config.toml
model = "contrastive image-text model"
dataset = "rendered landscapes of hills, water and sky"
train_examples = 36250
image_size = 32
crop_scale_min = 1
horizontal_flip = true
tokenizer = "word"
vocab_size = 34
loss = "softmax"
embed_dim = 128
encoder_arch = "efficientnet"
encoder_norm = "batchnorm"
encoder_activation = "silu"
encoder_channel_attention = "se"
encoder_depths = [2, 4, 2]
encoder_kernel_size = 5
encoder_stem = "deep"
encoder_expansion = 4
encoder_widths = [32, 56, 96]
text_encoder_causal = false
text_encoder_width = 192
text_encoder_layers = 7
text_encoder_norm = "layernorm"
text_encoder_norm_position = "pre"
text_encoder_activation = "quick_gelu"
text_encoder_mlp_ratio = 6
text_encoder_head_dim = 48
text_encoder_fused_qkv = false
text_encoder_bias = "all"
text_encoder_qk_norm = false
text_encoder_parallel_block = false
text_encoder_inner_norm = false
text_encoder_positions = "learned"
init = "trunc_normal_002"
residual_init = "none"
optimizer = "muon"
muon_scale = "match_rms_adamw"
learning_rate = 0.0019
momentum = 0.98
nesterov = true
orthogonalizer = "newton_schulz_5"
adamw_lr_other_params = 0.0021
max_grad_norm = 1.0
max_steps = 19200
batch_size = 128
epochs = 67.8
lr_schedule = "wsd"
decay_fraction = 0.4
final_lr_fraction = 0.05
warmup_steps = 960
weight_decay = 0.3
adamw_weight_decay_other_params = 0
Rows from block 2 of the text encoder of a small contrastive image-text model, named by matrix and row number. Rows with one number belong to one neuron. Each number is 128 + 24 x the weight over its row's rms, rounded and kept within 0 to 255. All counts start at 0. Numbers have three digits each.
After each neuron's rows are labels from the 100 texts, of 14976, where the neuron reaches its highest value: "fires on" is the input token at the peak. Only what is clearly more common there than usual is listed. The data: rendered landscapes of hills, water and sky. In brackets: how many of the 100, against the usual share in percent.
# fc1: MLP up (text_encoder.blocks.2.mlp.fc1.weight, 1152x192), inputs 0-95
# fc2: MLP down (text_encoder.blocks.2.mlp.fc2.weight, 192x1152, transposed), outputs 0-95

fc1.593:155104131063127136116109136143127137124121120118113138133115155116129052123129097135123125132123108137180136120167127157148103110136114129130040126125099152066136117119117130116118140130116128133122149130116102136129111119122159108130114123134117124126122127128126128138215146149129136111
fc2.593:107146126182129130120150129114119114137126140139179103121132103131126179135128161122141131139140145109077122123112129095111143160124144125129212130139152109175127149126132131139152109107126134131145105122142141113095134112107086130130122144115139132130116130145140136125057119099116104135
fires on: "at" (100 vs 8.4)

fc1.373:131137116137134140057110119101129111157104107121159109120127131119116097134138119118120135092120116144060114140138120120129153128129123140161141136153121122168130127134129113135221136147151123120169000126091134119123121127131126126153123119113117120158123116125125131150135169137117133111
fc2.373:124122143139113129207152148124099146109166149132062157156166125160142138118118139141123126150143123131169153143118115141131118138124123127098113138112138126107118133125119157113032101120119146137093216135174134133146135130125127137110134147134146142091143130143114125106114081118123118141
fires on: "at" (100 vs 8.4)

fc1.453:124090123152114118215147146186141149092139141132088141134123113139127187124105158141146120164126135112168132114122135136115104128148133134114122103127122108097111123112133126127038120111110138134098211157167119147143115137161141157107124129142139121110121137143129111111103088112153138124
fc2.453:137152125117148129031087110092148105148110117125186121110115151096134092137148109115120140098130138127098129143125131112144134139101144113132156146148122151140144124138120114123238151153145114120160064105091113112114133139103134098139137128116114134150122122118135138151161181136119129151
fires on: "an" (100 vs 2.7)

fc1.613:102153118140128142120140151146122138138125143119134110144116090128121109172122205124150139147125104121172116115061136116113119108166130120119120126146133087128105126092127109133122094127152135141119186119140147140139127123118110127132109120139130095145122127149118122131168171147089138119
fc2.613:148111135124136123146115109079126113097127112123106155116150170120146129074138055132110133099143145135096155148210120131153135147079131127124134139115114170130127136157115140127133189139123106122126064137104098129128127153124142136118140130116114146115135123122133123135105079131157120152
fires on: "red" (100 vs 1.6)

fc1.595:119126135124119116183143121106157126090137113128159140122144112130120115098124095132130122093133138132198128113163146137123142133110135107121094124114142127099130142139130129143088139147092131127131215140153121143129124140166117151126117136127148137110131140117149125105185108122163113233
fc2.595:129121119131143132083122116155109154158118146125106133144090123130131164165126169123163122153122113127079125126103118095129095127157122149140157117139137120160143122114119139131153092083156111144127056122105140128117121102092138108140120109130116117144121124158104133157067152159084140027
fires on: "sky" (100 vs 2.7)

fc1.493:143132138109127125131108143118125110123148108121102156119091118134113110125134139154148104068106124128117113122086135147133129108114108164165000132141146114054146129109115139123153105124111130098102202123137127102117127126115163143122128138143154135168135116131125142132149168109137141135
fc2.493:124136130230142137130135140152106125147107143132124111138135130089122100140136100130143117161124125138000127113129124144134121122132141115112035135121114123161121146126131122128118128134127127140117214113145104103131136104150128140106133112120129134126112136112119109115164143089124126120
fires on: "by" (76 vs 4.9); "the" (18 vs 4.9)

fc1.460:116165127125125140145123132096122125137133129121170122140104105144133065153122153129150136142132116102151134107101106111115115134147126117117086129148156111105126116103127133140187099123149130150118162088095145103133139096094135103090131132119132116130120124149110140160156190135095127152
fc2.460:130105128119133130114139122133086107110126130116037147124147136117135166089131102122113131117121132166100129168144146122148123119088136135151152136115094135172111144142120129121035175140123110109141097155155105156130124150137120137173125121131114129143136120118119118098116095129132146093
fires on: "red" (79 vs 1.6); "mesas" (16 vs 1.6)

fc1.538:129177127124148144137139113090129105140120126131134128126117127103127072123131111126125144255124073106134126122136101170141122057126134124131146132127100129099126124126125112122191101149139124140107123096148129118118115136087145090205126122128125114111118138109111132148106136134116140193
fc2.538:133152120111114139144130101119146125138114112133121125127122129106114110130130112126121138255127074128106117136133127154124136076124125125150156133114121115109134140136126121125140131157132106115112155114140128116064114140099149110215127116122119094116126125119123106128126131166124128209
fires on: "an" (89 vs 2.7); "sky" (11 vs 2.7)

fc1.418:103137140198143131106135132137124125117147135145136118125135153132136133130124139128141143123133164128101143134120117132139136137132130137116157136123131132119103133134113119123137138143130150153125114142118137109119133129136104151123146123133096071120120135131117130142139134169109124146
fc2.418:137120133098128121128135108170137122123129124117154148120145173123127112082136072129103122108122166103100134130178142166144126131108140123136093134115103156137135132153136117122140159153127121132140090141148107111102130156173136148135142112125115137106121130097131133122160097171170142113
fires on: "hills" (100 vs 1.6)

fc1.570:141138124111142140080129112070105116157113115121176117137135121119118076144137128118126124146126102138160121162153100151137119119121116120149064124119115122100139125153128125132086125140140109122149135135123107117131126119099130096153115124120112117123138126109136136148140195115107113114
fc2.570:122129124132143123146142146143132132120141138155078114131123110136123175108116119135124128109135134146090143101110144098124136141154152151117195131132141117128132131121122146125160121109103153126118130134135141131129131107153107134111128167131154138135125128134136113099131057144136114146
fires on: "at" (100 vs 8.4)

fc1.68:143092126169123130226126131141102152110133131123144145141093125151120082116127135137143125153124131103060144121150128148136101132143111110122107131134128132131129132100125127141186154122135132146129125121108131107149116110117149116127123128135128122132112132142112104159090104112127110096
fc2.68:090153139126164126047112121098158133132110136139117091117165122101142157139139133121131141130127138148165130165112117098120171115118125136107139146147114142121131141152119129116078093130114147104152121128141130148104134140124100138110125149141118115156124105132137144107165154145114143143
fires on: "desert" (100 vs 1.6)

fc1.80:124133121138136132125115126195146123124140122133038144119124139126128183103126107144121138096123128129122125117146119167139124107136133162143146124128131142150127145143118133120143139123138141121107137130160138170117129126125119122120127143129150128115107145130123123114114112119123135107
fc2.80:127145128121127129117135124181134125128126129129030130122132135119126155115129122126122128126126130122112128133122135137131127112119132151129212131120120133138130132133130119127145127138123125127110137121164125172117123146124127124117127122126122128119125125113130128113136118121135135101
fires on: "mesas" (100 vs 1.6)

fc1.100:124123125132155129114131158126106126124130158114134136123139128132134179121127115125119116126108110112136145105126130155151103104150152128091131137133135154132108109095132108118172104104145152140132087147149120123183129151147100107100116116127119126099103152098124175115162111099124161111
fc2.100:103106128095158108120133165122131138106129159115137117117156124135139174118113129107132107053112138126169131103126137126122122140145136141080113126132127133133110102109138091123143104098123143150120098144129121153203130149154095134061104100127115134096117140111151183126145118135143162128
fires on: "<end>" (61 vs 11.1); "overcast" (39 vs 2.7)

fc1.253:130167138095148129130120118110175115125111121130114129135143140105130102128122136139134151238124089124135123114105129158145120066136119129143167133113099138113133123138120111135158102153149131133111163122143113110108127142113143101194126123116118101109106137101131144137159134155129130185
fc2.253:134157117118115134150127106128152131139117116131123121129131129108114107132130108126125139255129075132154119133134125154121133084122127127147150131107124115121129132137118126134141132154145108114111188113135124121069122134110145110207132121117119094118128123115134112126116130145120125215
fires on: "an" (75 vs 2.7); "under" (23 vs 2.7)

fc1.639:104119113199124126132145135089144132093136146124184116128139100136119199096107144114151134067145148162084135133061110111104162163114129106086255123143128126156120136122141124131180147163110136133119136156117132127132143161155084156173129130113117127121147124127150113128119148118145123181
fc2.639:150141117081137124119138114144153151140139112126061134143126140119138068162144102133134116183123104083175122110183133129143081097163127153164000128109129112114129096133101137146079122090132110142131123104136117128125110123088172098091123111153134119139128155137118118139147096118122119049
fires on: "<end>" (100 vs 11.1)

fc1.481:128112132127152124118128158126116127112138149124135141121145137140141189116116116125112115118114113115119145105132144157155114112139145135097140137128131152130115112102132115113172094098140150136127102141152124115181120148147100099096112124129124127092104150095126172118149103106129158119
fc2.481:106109130102154108117132166114132138105132160114139120119150126138140179117114133109131109059115143128140131098137135128125122143145136144082135126132129133132110107107132094120142108096120144147124094154137123152207132148167093134055106104127116135096119139112150198124141118165144163132
fires on: "<end>" (60 vs 11.1); "overcast" (40 vs 2.7)

fc1.113:155151138098124141146126134091130114140118123122137144126124132126123096131139131131109121255119070151135129121122107136162120076123129129159178136119127133116137125138131120103158118135128132122117126136150107108133111160086134093172108117113138133117135146106134133132150137134124146174
fc2.113:137153117096117141139131105127146122142108113132119123129114126105116105131132114127122141255127069129135117137127123156125132076124130130151163131123120115109133140135133122126138126165130107115105141113140126108073114144097156114215128112117118092118128121118123102118115132147132133196
fires on: "an" (100 vs 2.7)

fc1.47:134109119102121118111124124197131116135133141138132121119114124141120080128128079131099115143116135126169124114131100148118132130132146146129082116125131115162124115132128131117144127105132142117118148136138126112138132122140129129170132139138131139131128132127135137131165106122130147180
fc2.47:122144121176138139138127137075154147139115132124142121143125123117142178134124166115152133135136129142113140163097137103137118137130135109123209131126127124107129126116124143137123119128132121127131114126113124128136115146108132120099121127127119128144097125138139124114083153130113118087
fires on: "night" (100 vs 2.8)

fc1.263:139099125101131125123092112149096103132093137123119123109095118154119152112114174122156136115114141128081138119158101146116138125114095153152132152136121124093156142139132120157169130137121131128153063132107121063121137119128124118112137122115105123148129112136105131131103163126151131113
fc2.263:141143128170113121150161133042150132112131100137161111132140144102133208152150125125119125148129133105186120111063182100131115139109147090134112116130108119119107115126132132100106124101125111134141125138106115160101088162122117124106117129120148133122114160146158157094107107094135137177
fires on: "crags" (100 vs 1.6)

fc1.182:144127131103130113165145125156129145133154126124120154136139124166136183135122133144113113132130131120115127128107147145130093135123137137149092119108134112139148127132121141124128101098126107125103099119156132145118140150108156134154147132147151148131140123116124115127110087123131127084
fc2.182:125119119135138137109131125086159127132106144149144098106070132085121102111131113114128130093119127128132132107161123098113143134132116124092167120138112150092133118121146124135117131138102138138127156150087143119117117104105120118137122132115108118119119131135143141116134172128122134173
fires on: "sunset" (100 vs 2.8)

fc1.18:123141108161127146097126112009127099131120114124175119125131127132123103118130123115138149088128125138090123122104089117124150143127141110132153130160130128146138121138135129143237136163112126140137059117104137122119126133123135129152127120113124125140129119134119127137165151119124122097
fc2.18:119131133119141118142147143214103159140148143130050135145129108129132149131125142140113113173125130129165138140154143137126103109146105142122064132092132128134111134105110146123031114089142139113117182128136131146153128111123110106115133145142134125121127149119117120125105101150114126143
fires on: "hills" (100 vs 1.6)

fc1.194:123096120153151117112128132132156114124128137143109123115141123120121136162159152151134152140138164132129140130148121147122142140118119144118131137133115151112128116130123122114123147124118159114133130153136110147125130102177128123122122156118139092130108173133142121130195116193154122124
fc2.194:154121138127117123158141107152133125107120097120142162123144179129139095077142095134130105077116157106086140125167144153142125136117141120158102143110126147123133129145133116130142151144120105127151091144142109107087103157160143137125130094111118150096112132122139145133160096156162153119
fires on: "hills" (100 vs 1.6)

fc1.672:149082126146131134148140131172084169129147148138130133136108122142125180112141153132140123197135115127090143147131139156137088133132117113119119125122107132133137137111127136113124141116146128128101123128118118151137128120104135131148139134148124137139141133127118077135082137119113116082
fc2.672:111154126101128125092118127095169099120110116130124090112144136102135060151128082117114134086130124129146114099127108095114175125135146140117143136141137126114125107155126116122133143129108135115144152119118123091095123137133105111085108141114131129131128131126154169117174106122155129160
fires on: "desert" (100 vs 1.6)

fc1.291:118152123113125147121127137118114110141121123118164120145116112120122079155131168129137146128124100115185120123080128109124131117142124122136091134140131109131117128100125115137138111140154127137136228108138146115129122112115129119128115120123133103135117124141112133149164161145075122122
fc2.291:142113132141134120175124125093115136097136122129064158119142141130145146097126090133128113112135141139071145142185121133145118132111127140121157125128122137130126128146115146123108159115118112125108008149114097148150133143121146143127135124133125142126141122131129120113111097129175136137
fires on: "red" (94 vs 1.6)

fc1.218:158083121134126125173120124120099149125138147150181134113116142133118118109142119124120124191126133129142142126158135158125111151122130108126063123133113147124141129125128140113128156117127125124096119135112111127126117115105145116150142137144127144123140142133130095124082117117131129147
fc2.218:106160136140141125069133134129176122140115115116058108158131119109155127161118123118143136123131125127108119131077128092117144114123133144117227117110118118126122122130122131149137114120119130115148147112141137112116134143129094112098115127126135132135111131127137150112175139109118115091
fires on: "sunset" (100 vs 2.8)

fc1.388:144120127152129125166117132179144133119128117126152152119113129134128087122129134141129128101119122127099119133162072127133132126131135143134085133143132135097140130128129137123019126117119133124147004134104130146134110059156141126136122139133148118123111135130118135132138142115135133148
fc2.388:129133132133123125153132125189145134125130124127146135127141134122128079122125109128127125109128139117119128129174085127128129138134134137129065131128125133093133134137134126127014132137130121132129013123108125144124125070182123139123130124128130135123121130122134131127130124107143130147
fires on: "desert" (100 vs 1.6)

fc1.306:136143130141120130125127136186126136130136111124067150127115130143135138115108122156103131089125131120114122121114110157122116124127130150146203125136127126144146121123125141125143116114118133123125166124162123142116130121121132119131126142129154128134107132125114134114117134107119126115
fc2.306:123148129122127128123139126174138119124126130127028127124134135118127154114125114125122122122126138120127127130120135131129127116119130150132228126118121131131127130135134121130132125135123126131119132131162125175122126144137123135116126123124120126117124126112132129113134119142139129102
fires on: "red" (100 vs 1.6)

fc1.641:136122136122148129035127132058142121134122118127117148136101119135123131122133122140133132122116105118108119123143116123130108120127109148147166125149134130127149129116130136145055088109129133122130160137143110140150128140122138103107128139131138109129123127123138146137123183124123129131
fc2.641:125120128104126132025135124018140127120123126129106128123121134122131115118128115129122130166130127119117128135175154131129127113132136127127161129125125131094128129131130126125029137137125126132132168124158127153123126138130127120117127125123123125105123129115130131131156143139139133116
fires on: "terraced" (100 vs 1.6)

fc1.721:137096130151139119177130137196108124147135127125110131130125120154134193156125113134120113134139132123026128155110134109113115147113120149135127118127147121161127118122126135122169130102150118130121020120096134109135151114130135124132146135125131156133142126127117128142035102099137130116
fc2.721:126150121115137137080142117049172140121126138150152117121111140094127068075131118117127141104123120122199137105145132115129140124137139108109147136125096151083142128140137120123090113150076133142116220147155131154100109145099124119135123125131106117108124127118154133095208157107121130143
fires on: "sunset" (100 vs 2.8)

fc1.107:105141129129121111107146137144180135112144126120143127129145104144126135143110129130132115113116144107190118092157135139110134131149134133146100100154147102114107120144125123131052093113105142137125155144192125156133131163159120156126108132147142117101122135140140160102183146141168151197
fc2.107:153126122151134147153137130102101136153111129135115139150106130106124148122139160135139137101132110158092141168109115093149106145106117111141180134101121141146139156110126141137192153136157116130136100146060133120126112092101126113153136123105131122154115131137116087154066100137078099093
fires on: "an" (100 vs 2.7)

fc1.690:104168119136123135062145138120151112146131126119162115142141105141123119165114159120128137105124120132198126123068115094111141128144135133131098119141151109123112125116132123139131091126151127127139201133149154127128137131118106125125117123122131106124113125141129148130143170137084123216
fc2.690:148101128135122128219125119107107161100134128122062160144126136111129137095130120135152122140139128130071144133194129133155091122102114121128164133102111139135134140129106151137110169129137104140116053131119100150135113138126134140143135119122125130125131127135125099140124069129153113036
fires on: "terraced" (100 vs 1.6)

fc1.186:149108119142115130186133128087118142122139134144166126113129137131123133126131133123128113171134136136141139130151117139128108144135135113137089113139130123106149127139129145119104127117125115134111071139115120107122120132106140125163139136138130151127138125138138107108103139104144127148
fc2.186:118132134126151119072130130149163131132125127122075107157106120111144119145127116117139133122123130126108121122103139112115144122118119134113205114113102135149114121119123127145159140114126140107140193115127137128120125124134099102098116126129131133136109144127128141129147113126108115109
fires on: "sunset" (100 vs 2.8)

fc1.163:140107125151127134094143133182102176133145154144137120127121124132127153119146140126144123179135121144077136129117144156132099125144128110115169128139104128126136136124127132110143140131134130131096024124113120163133127126135107152138142136149124143137146129125118081106123149117125127095
fc2.163:123143125109123131132141124093159090120122110128116096129133132114141096145125095122108129088129117119163116115136100093115162127123140143130103128111145123129120111151123125121116141110116131117150236130126137073105123131098114092113103143116132133122122138124144170138110094128134119151
fires on: "night" (100 vs 2.8)

fc1.205:137135125106122154109134129130086155134133128139134138144121130132131061114139164142141144163138107115153148112116117161147090121145113092148084143148111127107140133101124125141169132137133131145093117108140123159133125123089145126083129130131126111159122127143108084131210176147077109109
fc2.205:116123119139128120149131143120140093121118122130077103109124127136128171136130107115096127099122121151105120149149131084105151133113128160129147141129129133149111123134138136117077124110148126095154146143104154102135136119123099104176111157116128133123114123117123178127031092109157155149
fires on: "mesas" (100 vs 1.6)

fc1.550:128167117088120128114129120079153124146120109123153133130135151137135076122116086138105138103122134114214122100145122135126124118131116120144073128115124130097119117128130126159147125133135122123140220114125127113127120116091150104089133124112131125129100132116130132143177137116105110225
fc2.550:130103132144134124179095143170096128109135151136084134134098100125127174130131177128129128133136152128065141152133144121128113133109136140115165136140125127138125132110120158124108139128130145125112062139143130161145143132173126141181140160141129137128133123147121138117096111114139137055
fires on: "hills" (100 vs 1.6)

fc1.19:122130116122131127111129137156168141128110136131165103129127113108122105124130137112131136094117124163120125121124132120116160131137124122111132140138112123136114131110133104126209129156126139120153062140103129148132117120160104138150118117123111115140121126125146125128181161163140141179
fc2.19:135133144155112138144125127091097115130139116106083156128156148163133156130148139142111124142138139108139140152137130140146090139105127119168131117122142126127131134132128136121051121109128124147117145127171132099124134160079154119107125134121122140125142129158116119127053101079100129062
fires on: "<end>" (100 vs 11.1)

fc1.705:106158121124130144120134141114116117146125135119156110144114101122121092168127176122137142138128104118181120122065128104117130115148129122127109131139141103139111124100126116138131100126156130135126223111131151121133129115106113112122113125126128098144123126142116136145154174144073127144
fc2.705:146100135136132118160120116111118133088130116119072164118150151130143137077129078132128121111138140138078148139205134141153120135099126136127140134124107148119129139154111140124120175135115106128124018142121092138135125152141145155134136115127119143117138119126128115121126078134172134111
fires on: "red" (100 vs 1.6)

fc1.707:120148132097130145112110130128113114135124118112142131147131114132134056148123179132141140099127109116151125123078111116140132120130119129148091125145137115132120119116119126140150104127140127143135158116129130130126126125119142118106112120133132107136122119151114153149194164170103122081
fc2.707:131122115160115138148160147085104123115135129137071141120150132151140169104131095130093127126123094142120137120206139117127114119125119130130140135131126135152113133114138124131080158114138128099116095153119139135158129124102121119168121135113151139131124133115116104111051093101136133180
fires on: "terraced" (100 vs 1.6)

fc1.203:146103123151129134006148127021135116121137117124130149119134134144126149130124134139118132072115123139166124134158145131150129134127119122154135115123135135122137133138125116119044136122121124118139188138148134152119120141113145131100117127121149123125106132119132120123123129127116129131
fc2.203:128122128138126132015136124020138131124124126130113130127121133120128144119128116127124130153129131117147128132177147134135126117129133129134168134120118131107130133131130122132031128133134124133132175125170126147121123142133125122116127124125122129110124126116133128134131146127137130126
fires on: "terraced" (100 vs 1.6)

fc1.509:142137121091155150028116124075078091178111117121111109144117137118121062155152133126116144123119106119117127146087135135136114114109113138145078133135107138128116125120119125142129141132159125116143130108097136116122126108108138090110128126125116114163115130129100121153157153132062117073
fc2.509:120119131161116127214137146163127153081144143146136127118137117124143180105111107124140117144154142148103135125174116116127138148157149115106176137117147110108143122137133152101141126114102128147116107148163108143133131146137116146145122148130130146084144118117155152119104104130195127178
fires on: "at" (100 vs 8.4)

fc1.635:125143141115128133095133130113108111157125133133137134128126137117153074182134186131129140075114149118053113118088108133146127138111102123161052119149138120119116151133111115125146119107100138129112170097115141180125108109118142129095121124129142134152094151169102113130231171162134110124
fc2.635:131133125227112127134133130162132119135119122127135128111139134122132122145119118134127124145128124126000130134106124136129133124128115109130013131124133125102130116134142131119118114128120124131135208135145123115131125134101128125134126136120123122128129129130130127116177135095158124127
fires on: "by" (78 vs 4.9); "the" (22 vs 4.9)

fc1.168:107148119133127145132133144122114126143124132118153114145111098126118100165128190125140144135126103118168119125070132105115126114153127122126111134146136099137110127093127111139132103130159131137126225111137152125136127113114115120124111123128129097146120126147114126147148167141073128131
fc2.168:145115138127137119151118114100127123094129118124078160113154161119150125081131060132123123112140146137095150141197122139154125137093135133119138132122111157121128129162113142120119174135112108128118022144115087137132129155130147143128138122125119147113140123126134126120135085138179135138
fires on: "red" (100 vs 1.6)

fc1.348:141090128131120123123130136239149124099122123127106128119121148123128101105118117127130124092128136128147128152139099107130161131131135163111205120116121134154129134131136112132142149125102122111131255143155111105130119112142123141122132116120135141099125132126147114135122114102162121128
fc2.348:114156123140148152146104125022135150147143151135165120132154113112137165152131142117133125132141121149135134126088160124130085127142127107150055152135153115104136107117104145138097107119160120131106023136089126156162131146133146128129120146146119126157118130132117113113119142148087141148
fires on: "<end>" (100 vs 11.1)

fc1.700:107139126123120112174147142165170141106133135127098127126151114127131176134107152125133120131124142130219121119118139125109122125142141135114126111119126106088111118125132124128026098120110131129108225154166121157134126150168120156128121123139133120113126133128139136094145123132155142170
fc2.700:161108123119139132073097107120120107139113114126181146119081154115127112128149120130134132111127139106066127121136135134148111140097132109144154124140125146155141125124123119138246180141143106134147045106091113107126131126098162099143144120118121142137123131129128117167111141134123125105
fires on: "an" (100 vs 2.7)

fc1.619:137099127118144125064121143054126101112144110132103136119125130137125128131118121130129121117128119141167123148161121145127126123117114151146173116127134119105135133140126127125046133122118123125160204144154111137154132131128135125115131139112131122123127139110135144135121125115132127145
fc2.619:127125127130129131027133127015143130124125129130115130129123132125127120121130114129126128157127129115151129129175157138131129116132133124121158130125119131097128128128127121126032136131126127132133206121166126151126124141124130123119128123125122126106124128116132127124131148131140133124
fires on: "terraced" (100 vs 1.6)

fc1.750:102171113144120136107149135114148125140134134124173112141136097136116120152114176119128134120123120136216130114077117107115126126149140119124101124136142103106122127112133118140118090129150129132133212134147151136131135140111105131138114120130129104129120125142133134114163173130089121206
fc2.750:142096133130126123155116114121108151103131129118047153139125138114135147103133111132149126136138134129061144131190137127146102124100107132130165130105119148151129139132103150134123168121142107135123040122116110145130120130123127129132133122115118132125129126135126118153098065144151122041
fires on: "terraced" (100 vs 1.6)

fc1.329:108146117130143131063132137081117116171133129125127108140137098125117155167125178125113142119122122148126121153045128103108119120134126151131141135130137103138117140107125121134115103114168131114121187124126146134137139128108104118097125138134129103172122127141118121128102148129081119111
fc2.329:132109136145123127190125113169138148088129121125117146115129143110139111086137075124134125153147139114121146112209139154146125133114138103115110122128117146114129117154130131125147176144112117152126054134141104134127124151145131132155127125116119136083131129121152138131141110119179133158
fires on: "sunset" (100 vs 2.8)

fc1.424:109157116162129137137135139054124108124132133121144113147122094139128128157120191119177147127138112134131132126030097095111137137144140117092143123147152109129117122107132136130170104141134130136130169117094146113131138121108111112145119130118130112129127120162125134143099184117096119131
fc2.424:139113129116142115111139111171129139128131122113068155113142156107134110086140049135112118141128142125129133139214166168150100108103129133152079128100091141141120126144108124132078167120124108126125087139151094143134121162128149130107148117136117125137137137100126097117186081148148131097
fires on: "terraced" (100 vs 1.6)

fc1.161:119145130126131115129135124181134119139138107116074146119122133131125130111113101157079139081119129109144116102128136160119124107126138142150157122149121127157150137149119118127125128106133150117120171121155142145112124144116138127143119145136162118143097132137104151111142126120113133121
fc2.161:121152125095132125133144127186131124124127134131042126119135137113128151116121117121118125113120130121134120114134137135131126107125134149123188124114112131131126130140131111117131128133127123131117152132157120160120115146136117130126120116130123127118119130105136132111139124111133138096
fires on: "mesas" (50 vs 1.6); "red" (50 vs 1.6)

fc1.497:090167126120137140118126138128098108163111132112128105138109105117123055172128174118121143125120119132162102136079117123119141104141120139144108135146133096144105127101127116124137114138155138137125159121121150124133137108116104121134105122133117094174116122138092154138182192142092142136
fc2.497:158085126143132135157139122091123150079138124126118163131160140136137187080126080138132130123148119115091160124209132131159111141112141111105152139122116162111130148141117144125113164130114109134132090135147112143144117157132148141120138128126133136081131117119135116118091050129146129119
fires on: "desert" (100 vs 1.6)

fc1.277:134117137144119130139093119052111105111135117129161131126108142137130089112130083130120135085147148115047145125147109114121145152102125129111178138137150156133155121138132150133239166128125129136105136096092136082115148099131116109086142145107122160122156136132134139149113115092133120123
fc2.277:109147128124134124113164136209114169143130151126089116140156089106124139144123143120152117199124115143187106125106154134118117095168141129133059137099117102143118134123121132119013103119126129122134130142148117163132119134135111129155114124155132110133121143109121122106150137143103142108
fires on: "<end>" (100 vs 11.1)

fc1.482:102114127155154109148146164119169136100140128110157140121170118148133173112127109115129112098114131106118139114124140137134122131132147125119164115120140134148089121109133086139120123092134148150132121157140133116167133169152081137099114111102122119098114152097152140126175110087145143190
fc2.482:104115132102162106113132162122127133105134157116144122115159128139139153119119128112124105044115145121164131099143136146122126140146139134079137133134122136135103104111129094129154111093122144150124095142141121153203133151177098136059112099128114137092117142107147187123168115130146167138
fires on: "<end>" (72 vs 11.1); "overcast" (28 vs 2.7)

fc1.341:151118140128127124163128135187154137119129112127143149125132135137136093132129121138135128122122116122102133110149086125133123133133129128141058124133128135093124126120118146121000110122118132122154026129102132118140125063176164126127133141129147131133110124138115147127116125121128125162
fc2.341:130138132121125127152134131186137138125132127129148134124145138122133064127133109130123131102130134117125132127170085128135123136132141133132072135122126133071130123137126124126020129136143128132125029117106121143130128071183127130129127126126133140119122134124135132136125112113136132148
fires on: "desert" (100 vs 1.6)

fc1.682:146135136153134122131123120200146132121141129136030131118140132118123171138125115134138112072134135139099131132117139130133120122108126148131213117120123133133139110164125142127145117118117116134130102129163101148136120150136135126126131150142127121122132132110146133114095112106149118099
fc2.682:126154130137131124111133127195143127125130128128034128126126131121129157112127131128125126125128129131154130138111125132128125120121136154121178129118121131124127123129124123123164120134115127123127155128159121168120134148126124125104128125128123130121126129115132133115129137142141135093
fires on: "red" (100 vs 1.6)

fc1.108:138097124108134126123092111146096108134093137122122123109095118154119148112114174121159139116114141127072139123162101150116136126116096148148134150137118126100153139139134116158173129134122131129149066132110118066120137116127126119113138120114104122151130112140107128134088167119152129109
fc2.108:142142128179114121157162132051150127113130103138169112132141142101134205151148133125119124146130132107199121110068179100133114138108145090141112116131107120115109114128127133103114124104125113135142137137107116162100089164125116123105116131117146133121115160140160158094122106087134138178
fires on: "crags" (100 vs 1.6)